From a checkpoint of a small masked image model: activation prelu.
Rows from block 11 of a small masked image model, named by matrix and row number. Each number is 128 + 32 x the weight over its row's rms, rounded and kept within 0 to 255. All counts start at 0. Numbers have three digits each.
After each channel's rows are labels from the 100 images, of 14976, where the channel reaches its highest value: "responds to" is what is common among them; "lies over" is the class under the peak. Only what is clearly more common there than usual is listed. The data: pixel-art sprites of 400 made-up characters on tiled backdrops.
# conv: pointwise conv (model.blocks.11.conv.weight, 256x256x1x1), inputs 192-255

conv.168:140109099128119113088108110132227146132103081251139142152146119094117145105194179129127142113134125112170152129111128046117109094110133127130114117096122117110128175110156096130129120148156162
responds to: green
lies over: sprite

conv.227:122158106096135120077133069128107164109098076142093124170103123097164153155083121165110148145168123198140156129118106101132140137135135120098113135119147124141108102155080080196144161153107196
responds to: upper left; yellow; white
lies over: sprite

conv.30:067151071138110143101159150119091108114154089120142126156154101135096105147127154137079100140089152115126103091090124132103128164158150104162149245119093131129127115155148115122139141120109150
responds to: teal; green
lies over: sprite

conv.86:157155120097103174083097110202182146146146133121118153127128053061147133164113111174162114197138129150140149093137150133209176113113153105186083146140137104116100170098085147146102131089121134
responds to: large; lower left; pink; colour: white
lies over: sprite

conv.0:127139219139104084228138178222165138130108095086130120108156121154070135120087136069152084103118155099160154149117113137175135087154124153132108149124133110127109148100152128110122154104213110
responds to: lower right; green; teal
lies over: sprite

conv.40:206100139133155100163089119147100124142075107160134134091166140093176076135137102130194140177131115161087126192127212130102133112166152087133120088123140089078094150096136110160121149132101118
responds to: brown
lies over: sprite

conv.196:157107088127099069118153167133184128082115171255171140158145112170063126101127135142106150134164157105119153142078137064166162185170117100106103109132139150164109161104077117070178130125132142
responds to: yellow; green
lies over: sprite

conv.105:150108122112129087143150159189099147162145129142152127166119088119130123161148183147078069116118101122129105142074157134201186128118129073236122140068167076111163126096083091073096142067122121
responds to: red; black
lies over: sprite

conv.153:097169086125115126179158112135091157074178167099127120111120134100136096130133115196095121125080111120139146124088114135128123139157130131101111181148134104071145150103168152181163123156141124
responds to: black
lies over: sprite

conv.135:143144142180145075169092162094136124115097180160143130165125104217139123148102142064157081121089119146152100102069145146132151115135122133119137137077106187164101116086033151174097107112164130
responds to: grey
lies over: sprite

conv.189:070112158169097135146124124120138157101153167121134160129145183132136101174052130106114140113096143130158100133111150119157143128106135112144157123116102094109094093174107064123109114146106100
responds to: large; white
lies over: sprite

conv.188:103116074106134088173117185112125100144095064139159065112138156110149122137148112148110169144113136122110126147139106094053128139128142133066127132094114138127063086128112092125117136216124105
responds to: large; black
lies over: sprite

conv.75:136107096158111123158144101140123140150137125142109124107157074134184144161121146161106050120206133131133099105139152134082194177118121171119143100139177098121152112151094100125217146164121161
responds to: red
lies over: sprite

conv.32:078140078160152120121103125086123147140107157089141090135100097111130102111119146185161125114142196060145139141107116096101088135163128049165136134156133169126121098098075104177080132113125133
responds to: red; purple
lies over: sprite

conv.144:109177081084043118131101070193106115140105131153078123124084168119089135082168144134098154200106069122120127166153104146112102077158102140144108134140167114129100132155135114168123090085116151
responds to: teal
lies over: sprite

conv.230:094131114166119100114169145107091130164225132093154139214117146093121114112130108167162114064170185134110109071127152118097100097149101106158086108103161131198119112059108088098117107138107142
responds to: purple
lies over: sprite

conv.218:126125121138091125137129085116182102159092201184133101114156096166129102117086111148145101158138176179126098123125144136104119157094116114162136173147139164111136115140141110157154093101157109
responds to: lower left; white
lies over: sprite

conv.19:123105255136119126102130148100194115096111147089166131150055107137125150114130123127112164136073185138089084139107161137136106079122152150149106106061135156127080147129131126126136123129145174
responds to: teal
lies over: sprite

conv.29:157109155161142063141116119172189122176126163175133152119113091079170113146113154071173071126185126159118115129105087136120139101113174127122122119142152111094118138114124116130147121112169169
responds to: pink; grey
lies over: sprite

conv.133:174127054070140227092134113178112141175099089156112093109122128119103140168154118104124071091142167092144126137121168121125119116148144216132139129105187133141192123119164147064106124122108115
responds to: large; white; pink
lies over: sprite

conv.85:071141119168133121144035151058149138036145136124150121117142058085153123111091146118122137158144187116154147101133057132122133115116127142126126106084097157160107138135105117145098170217102120
responds to: white
lies over: sprite

conv.26:093087044115155156129140122093164085149063123198134127172141095128047079112077121119128136099191090153090156099138165116138178087131114113148150156119143115091148131142142074142139106123104130
responds to: pink
lies over: sprite

conv.109:128131131130169175178111180141105120147131149148156156111116204120121118098096108037131120163130062049117169114134123151145125099142120149192124138129118156127119136113191182125143189067164077
responds to: black
lies over: sprite

conv.67:092120124116133020142066099145143189145153107138134135135095159060121102146129098187127099140140111100145106081173097143240104147102147055124136157131144066133080135136115121069122164091102173
responds to: large; lower right; white
lies over: sprite

conv.198:173150211115125170092126121139097113144108057176165154112218069144164121172091154105101133149081085107162094151104154181221146136111137109130118127125150110150158104067096127039154088120172118
responds to: teal
lies over: sprite

conv.208:096110082126120056191108112044125121169124107111100134150141110193125090134100117103141119090102148172102143124101160144110169110171132111139117135137098166139153069137086152108089090155173060
responds to: lower right; black
lies over: sprite

conv.14:120120170134094133137139121127155069142122114101167115132138124115083119113144115185127121146139087072144112088169107101081144133119136112190173173098162123115134149085122143091048113106136071
responds to: white
lies over: sprite

conv.25:155095188110105113179169143177115159126135137061104154129099052155171138103097122134120124109150105171178129111122033115131106117121159143123138131143118115121117121098049115143161088081118123
responds to: white
lies over: sprite

conv.63:101120156058145123119094054106106215108151109082116158113127099107138082158087148126156177106107143141141107122119117136143146112099136164212130105076156119123081078076123101151158120145106129
responds to: upper right; red
lies over: sprite

conv.93:255138184179165161137220125191152107147126122136121159139145172138107138124104093092158125111095165071136110154134101149083134148181130147116140130073158134132151117190129114095168102119096138
responds to: large; white
lies over: sprite

conv.35:126086138159141167120154122156140168109114070097116146095138167151126142122123168181123131107106164118161125124139120147205112157123163136129138126089110133108128148148089147127135113113109154
responds to: white
lies over: sprite

conv.16:124133127114142077133184134126143150137105106124100122178117141109149108137170112178113171159122145115145122178126144112197108143128122139129124103117108073225118112124126171123108107164114137
responds to: purple; blue
lies over: sprite

conv.43:113108116146149125140100180075150130099102143187126137133103090134246175157098147069136130124168118077097046091089128141094097126177131090164168134115112086087134140125138149171097166107131150
responds to: upper right; red; black
lies over: sprite

conv.34:172082077197124131100117163128137164160150122163143152152125170156149138166175156150104089120162110178121127148139113141112102104148142080131146083098151170114143072132058121196080138090094102
responds to: red
lies over: sprite

conv.152:140070162133122068096136099146118148112140134101116131134137097151149120152148145110167149082123144237170119137100194137149113095104173104126148154174168121111219160080106091228153137182067197
responds to: large; white; black
lies over: sprite

conv.48:126091113164113096131175107094137005126083138148117089072116125193146128101116159170131052123143222064124138115145153174122089118147114174175096119124172145127060121102141083155131126111088124
responds to: white
lies over: sprite

conv.128:147115129114189138123107127123159141067064153178169094088131131110113101143101120164100095160083135154115116205088135125114082132170124128144102157103120129128138148084146129109154153148185115
responds to: green
lies over: sprite

conv.5:086095122087145114103170132116106100128118097132092130092148118121139107082148123093121136114172115176129166172140107123155148164097102099176111037109127095073076107124121119142141120128171085
responds to: red
lies over: sprite

conv.201:110115087136145132108116085124132177147205117143104140130127146117177152105072176110181115116159079106122149231116101089123162095092104116160128060103225100178124085070088097087105138152137090
responds to: red
lies over: sprite

conv.8:192130142088153147142118153150121192135188104144108175169129119106115150099104132123132074139096126113130141116122039145143130139139134103089147099141121129154121141175121114152132109144157045
responds to: pink; blue
lies over: sprite

conv.212:106170141060192083106150131189131095066153118104159110106183092061160166148110110168087213105114068077117143104148095173152178134163132181110116129137147111093163078136145148138124148121120110
responds to: red
lies over: sprite

conv.160:115101148150072154105118131114116121080082138120038158111101161151188165171180093109175157182114131102167105148134157067151092091087143087144103094115117127121142155133086123126147124145128111
responds to: grey
lies over: sprite

conv.139:119094154125064114191165152151182123166126133147151158127107158154128124146131150129118124155155167197206121085155129157126106115215116144139152136161143147127113112225188134112113071140115125
responds to: white
lies over: sprite

conv.10:090121098128107098123123168135083140094112153091136124117117117113103089110144132141130186154104129119106120100132103143136160187192126110161145102138139125120069074157131191145129123121136090
responds to: black
lies over: sprite

conv.126:164105118126114111136146162205136117193141147212132152145094110162154141136101131168161130178126122130155140159145112108138097124161142140105176142065126121139111130129130124038126089154082170
responds to: large; white
lies over: sprite

conv.99:151096138062129122220095101091123140083126118107087137096118119134066096131129086086161113163127091134093162171142086139175126164148168063142151153145101179127112111182134115143132112102131160
responds to: orange; pink
lies over: sprite

conv.246:102115153106115116154250114143128088189078148117122084141149110161147114142121115090102120157122100179173096121179112116157135133056122138120139118149124123120152165233090118140161064116132156
responds to: white
lies over: sprite

conv.82:065148149116159120090125093141147132157146147187134137117098131130142174088165098125146149143171142174169116147169125141100157119089179139106140108094123111144132133195097173130101018220130160
responds to: white
lies over: sprite

conv.77:099117110136132139102092115125111044117182135136101125107148174132115104136122150105115178087128129130135116108163111135120112100181127114000144113135115168137077119103100075118147153051073139
responds to: upper right; black
lies over: sprite

conv.203:126106116133142200076112124165130121174112098143111147114146099084162113111102161159093125126125127151201100127100097159094127140099089129106148127092098150088194090109115121127103114114127118
responds to: large; white; lower left
lies over: sprite

conv.158:153121119166104160152144069112110164132175131118122128114134243085110163123194146122113123104122115092077098131121140149103117082187117125119136128140141157126108143151200140112124185111127132
responds to: black
lies over: sprite

conv.187:100111123167106142084102119154064143125134073104166096125098113132127105097133117121138161119128093135107112098132158113170115149225154059101088147202130133165108101155120212133073160120099095
responds to: upper left; black; blue
lies over: sprite